{"mlp_ratio": 6, "qk_norm": false, "width": 192, "positions": "rope", "max_steps": 7600}
Rows from block 3 of a small spectrogram flow-matching model, named by matrix and row number. Rows with one number within an expert belong to one neuron, the router's apart. Each number is 500 + 40 x the weight over its row's rms, rounded and kept within 0 to 999. All counts start at 0. Numbers have three digits each. After the name is the row's rms in percent of the matrix's.
Before each expert's rows are labels from the 100 clips, of 14848 (inputs lightly noised), where the router gives the expert most weight on average: "lies over" is the class under the peak. Only what is clearly more common there than usual is listed. The data: drum patterns on synthesised drum kits. In brackets: how many of the 100, against the usual share in percent.
# router: router (model.blocks.3.mlp.router.weight, 32x192, trained with AdamW), inputs 0-191
# up: expert up (model.blocks.3.mlp.up, 32x192x192), inputs 0-191
# down: expert down (model.blocks.3.mlp.down, 32x192x192, transposed), outputs 0-191

# expert 25
lies over: ride cymbal (26 vs 0.9)
router.25 100:552599450494538481445479509487490511491443495590492575561585497466475436502529448414508519486501535504484489496481476515483466471466573556480508519554484436490472451516475460476509454524501497545547475479557477451513505538483453498521489463499476519457499479532503443456503590474481532437484487522473575434552553420552564525480425564554527509532398498518603501464579500455517506501550524559497564509500561553467499515478501506564503478438500522491518494485466498531481492390518543543469388477445518513497427501517436471505466522496460456498469498515502561531457524540489480489
up.0 099:444501467503476431475418443479466552503475438528571515478469520504557423500568540468491460575543437498548506498458500499528472500499454554590465404554472493453519467482565538515462521455481444539486468460546502517509406482387487476481515493424547511546538415478558532502515435482492526503478452453483572550468532505421511480531494455454496529476482485435523545520545544544481520556509522447407533530501501524510504498564465437506492584472455500499523457449495531519492488493484428456558465540535506442484464488537519563516482530557526560499508535526439504480525489533521484465
down.0 106:405448522487420442480541437481520526510539519502485491538433488461537489439485518509503486487518469496480485480583503560433512516568515440482426454510484478474482452522470526488470564527452547461462571536459477497472486475476547511469443511508482486464510519529492489552574428532558447596546583511497490494495566480462473448579498529505527520450545496533472505486413449541531500475516512438483520538500529486491470455476487582570470403559464510506500516427489451493511601563452477458478558517456438517459501594533506540564504470480450494509492523527509454463481546495489576499
up.1 095:500440488516474519493502530516515465522443458458483491410458559511520475595485523505469508494461489519537469428475546414549496495471506522517476564517429441526552558446544493551501456533582529511521482527466456560534554465462468539481511543478628460490447514523485468424450505502501441524455475508541455546472498434475457524483449479528502466530515513483475491471465528453513498452510550495493475449598482470487554554503467477592430509539562512488568502505374514567535456525529500454537508490482429497537438520423464454478543543512453462485480472449509461466499551460518500481
down.1 098:556498451535491483551527486484509507521492404479431494549599511507494461543493494527501432526558555474512492554460523505424505418502441513490480435442454516553406514459469447439565504494498544512471461455509499486555510468502447484478464525545471498495470517495470478503536541600433510442447457524456505574513510520540503453562533528461590511496460445526406544443429437520488489525485451512566450488427500454508492559488599518489529477514555456426585455466453490522534463502456532492468529503528446488491475526517522490549486474529517527564489451542533514489459479462517468506

# expert 26
lies over: closed hi-hat (43 vs 1.8); kick (30 vs 3.8)
router.26 101:530531461544455522492475504466460472439479410462421495529467414529481493510482540571460476423520481556475491470609478434528551467549489454436460514467463429494448515480537463520487509547508538494495505472445510453512532516515516478522399482500482526576525546519474516484479528508584482531579472532503512494430522432536493452489525523544523494390505458456455467447568385468541477439479490548465496562515593512467513529527484484441523479469506529561555522482560502502539525505524445517515542479498523506499488489558474561538526533501541444510556510512485514512471487556442507582
up.0 100:449518444487459465469510552525537505522444467505485525464502503538488536548555482494516534560433517577496491494453499476486482550564541466433489493465451498542526401423467476516459524519496469511459502456507456516473470503457497504549503540473514499499547537509511455519483485470593478496497545456378608439505489485520537482568507446543521440445541461523536534382510441511490523529526566470527525521486494520593473570459509475541552521512469481567496572487511455481426482522496509479529479500458453568487513466533503509560516524576471437554528488491467556552410415494529461506
down.0 106:441476480476556537475439489531439493614509474456457490520461520470565485435483518498455525551546542556569527520477547479509470486488505491542481435510484553478602503523508480532543476515536414489505402499521476444463539475522538488520462543524546515569455535512490445499533482517405529436547453513556540398486502506516472595473432528556522533567502520526538523490525578517440509577565461504483428527496514449489529500506485480534468540496459462506558502416508548498508473464435471515479519511568497428544468466505499525504425490457507499471502475453456510523470529455545571492
up.1 105:467514528462497506521457435496481534494465558486505454510458504474477525536459436487525469501467462454474491541529514465507532479459477524435462494457465520501430424448531456499501524515540461471432531545506527496442556491479432489525548521531487506487493497536518548477524482493470595497605514473457395589498519577559472503492507548523529487512464478492482489456496509512541486515483521531463482547460487484523498645576456442479472461474508529500505443482453481437480443461484458468513458478433596583441502515505417529439499504398510501560439474512535549576484471546463445533
down.1 100:498460547537487523533536483498544462511486535466570500406401465472439496531427529472527534513505519576509470466548549550514543431478563464542433522494540564566521545489509509567454452547510436502469543449565505610504529483461581528485549513583459513436491469510531493497524461522503428534397470457459509517465470463527517492522472574550521454469481499491433493529483474579485523580503555471540494531543575487467495468477469502442523473518549555526464529532499472531586485534474530548470437487500497470470463467468488500435458518514549498520519471504509504499518581558534500500

# expert 3
lies over: kick (35 vs 3.8); rimshot (32 vs 0.7)
router.3 105:575480439559456474468519520494609457468511377506446482541491549473511467492550528528471504494482537510482494444526531561472425528557478541480529499457478535475407460531511597543583486454472478460471483493522475502592471479512544448435488521481506446524521493524505517498464534456515528475528539459509519461491547510496472527473517570473455459462539523482560508463463438542391498490513499531485442527534514507456528476540491578550483554504551479574516486474516433456456467499488457544492404493500504442493508520432532539458507519421506526499525496467474522599537448560448485466
up.1 102:473527494472477528613525499478496477521542478520530520495490441489446489498474542461500540538473517557459556440552407478463489582556542497454494579542518533514463491485463513491487513558437487506467498503572483516571526470506509508496589532503504488519551528576499495465459543491522512532516503505500523473508487463539457494478506498432528552494532473493551470523484513544476610448458546577438554437487505573455463508528453505509439532433556503482451578396493544461463478511575500466559507558432451495547481489472416515516507510495513447552527532432475535515584521537535583509
down.1 094:498500522562502473462425519457502445495484494496527499573425565419562512527453584485469528492469473472464498511525488446564532435449440510523510480464520493551511435511491510537478465451539521523524483485450566513527465442518523500495470574474420488470545524439482558545484527471494516470488546493482500492455455486456444474432494512562523489535419559450541491440566458438464528470518521501561505532444485499508434483535510568452485506552507463423577485488483534518476489541379434536510509437491523491481505494468440449573467503520538575479467538536471537482395506492566498501
up.2 102:480466458453498468473520488498558542494558476504435506505531471495532514544426525469472539546544503423471476558507393533497457440477462485531446450570478497552495528479521509507513494475464514534479499486455481495428496570511468558402574545552522486534537458544395500567441458519478503471453524512515485449483528469450580472499540485532414478601494470479604504463530537501501459412484447504534500494526456440518515496427502506455505505472491477493497513465481511412469466544489471469550516507486488471435481582459420580501509572513510515479540495493551500486476511482420495446
down.2 102:479478451594540478483452493528484501504437490388456487464560486477420539457516519504487441492479553524520473464532506504497529515489464557497492519548487492468528501526430503505501490423462525502504464577426454431452471483445475578519473501539425549521476485517517494502388568552488532506527468522507483516530492537556529522505371483509546526450564405516437473511568479435514491519482504441466425534511499525509490550500456498489519449500561562508409464563475469541503511489497494477578497532453542546441489494477530518539519526445483573531518440473594534468521488516505514500

# expert 12
lies over: ride cymbal (30 vs 0.9)
router.12 092:484392555445478510492457491475411591517539473556420515509492465515451503429524526387473562478459431486575511517391500536482543488476480528481510485440538497547585509498505521517454490441465442478506548491496504491474437514517524527477528470494527527478472527547454498521534489504455538526505501463473568466525531455497520454545494442513473454467518470530485572497523452600430518511511544399517543516479549440514504517531494508538471493481552559470519452416504454532463489520486498483522523566502539489442511526491489500572505525509417489497525549580494505557430488498462467422
up.0 107:461476519469532496504467531517450500492497489485529559458496470543523437570444499449464460497466502479517469453480532456431404505426527437586547530425528461457499481466545471595584508488460552496480577505531541454576535563452490495466568528534562414512445557521493425525575526474493495466565489469523517518499508473481519468578545502516466490517521460511499425453535485478480541483449481503521486494454501504496492431478460504560516512578534507423473492523551527455399578522463516502507490492526507595517519495477496476448531479473505469518531508498466437594547525469465532471
down.0 100:451468459475526444541464516585492468518489508507540470395527506481547457471532492532445546426461489490539527501489588495473539471552496564491500506524525422441513521499549503486509474537491525490568528568488506485429537505459519470581518539494531483521582494439528428502480495544450551486491521570501549511538512497510477498472464497521500432486515591421502468548470493417482508512390492426480558491523502462552459539507467556534559501477539425442460498499491469563528453524417536465506444532506532470557479552560546480478489523419497481493447454574519506477558540536546507468
up.1 097:473431485432502471537499505449501619522512479485512477539541473512480541482423493597533491517459464454453555530489507486548493478464468459445492558478520471408548554459497473569498438529489516595503567522492516556528535547543525518469515503572594490571513512482439561500486563507467454565514475480447511529530531480500521537513467512519448550541539512563483500478464561484551479469458564552492518545517513526527478513481528444540567531469445442412484486501465542460532493502545493481502427548494492486514552499525514510571550560564493556437458522502527466452482506556595489521
down.1 103:485454480499500513574498496539530487531472493527548506499517558449450590503473478511465542469490450476519491559518539462484516535527506475511414522442498495430441405527519510396486515508448505524534452520533495393438505471499491456531497556499499515457469511480583487498485532546487522491453402559475460468450472527482476432493524492470477486473519443476551524530537461546481524594486502484584517401494438511506440464531555551481527465525497477497532487443466480499502520514506495561501483545508547527600446601535524553446569529460459521458494464506496529501483559411499520421

# expert 19
lies over: rimshot (37 vs 0.7); kick (25 vs 3.8)
router.19 099:488471572522481415413491604491536501505476455467488539449498515422481448457564486477527502439544501511581518455510467432445563510465464498491484464529504565432485497478529513506567472529483542542406442532490490513535513467526478550495510499440524418560569534513509501512498552519447543506500512446422496504510478496452461476471488553561473435496533530438595449548505453434486563513471538449485487444432545447527486558516450471524499473513455495454514536547477469492596497538527479476421494490507599524518488476524541564468507525502466447551538471465501492486535514470535483489
up.3 100:434485576522485521537485495467503492535525509451481547491471469547544506461428491550454544448493491506455451484490369475466551440495488414592506520545482569470528433481520440450554478534519497510514460546513548478453511507510587457505489513580507523563473515533491510506547543488569465464497613565501467456472560448453500493511446466455466549528437469462506508554538491526473526454444483481478518555447454444450485499578511513499531483487494551469477559491501484504527533488452510502555502609473485512495559532493512527464514406444488521404485477543548551516485474532471494504
down.3 102:528448499494503392528489530519575527470447485526499478571466481501443593472530552520441507565481508533418520602549476499475519550475470580460514549528552481486440507499474432572521499493555435475586426485377516494540509467513500509482474465488423504418544557501477498510515518461524510491470538453479437535507528536469520475519518537508565530497511507565476504470481619466513486524516526556498514535467489444445551463559447534498496509477432481460490490535492469509500503482476465551560556507511517541529498545513453524469508484548495535523514504491463468431611478459542497466
up.4 103:521472459405544598410576502531566568524510554510493491533400526499531465425483504585483506519496489525444475440529505511494519463500448533549552443545539430471495486516523555510483488491540532479488480491380482492509502470559523541539458472485504506478483543510544526490480563492528490532469557468456492464486579576487457497514482478450522481493486447442496465406475540535487459525484520431538474505562468460524523483459635451528551458459523494518562474482498465504568532454508431464538587522477512537500533527464512545474497521497474484557507474535543482476527492523464433537
down.4 101:524474561554498498483528450534512492549472522489447469494468541472510471556447510563471503519543494473486472507422464527521425435582501487449499582540515497513566491514418611591490446501495506470542572572470488449430501500465461511515473430461431518502512507521452550474528550476523572559530467518496449490506475398500568474553515490534507549511510442494477548513513489480581444513512509518470514429421429520556443483490492531437499552461500483523503511507532484535456506424422493524458515527536484612519466458532481467528450483452547532468529475503474559539466478503483494498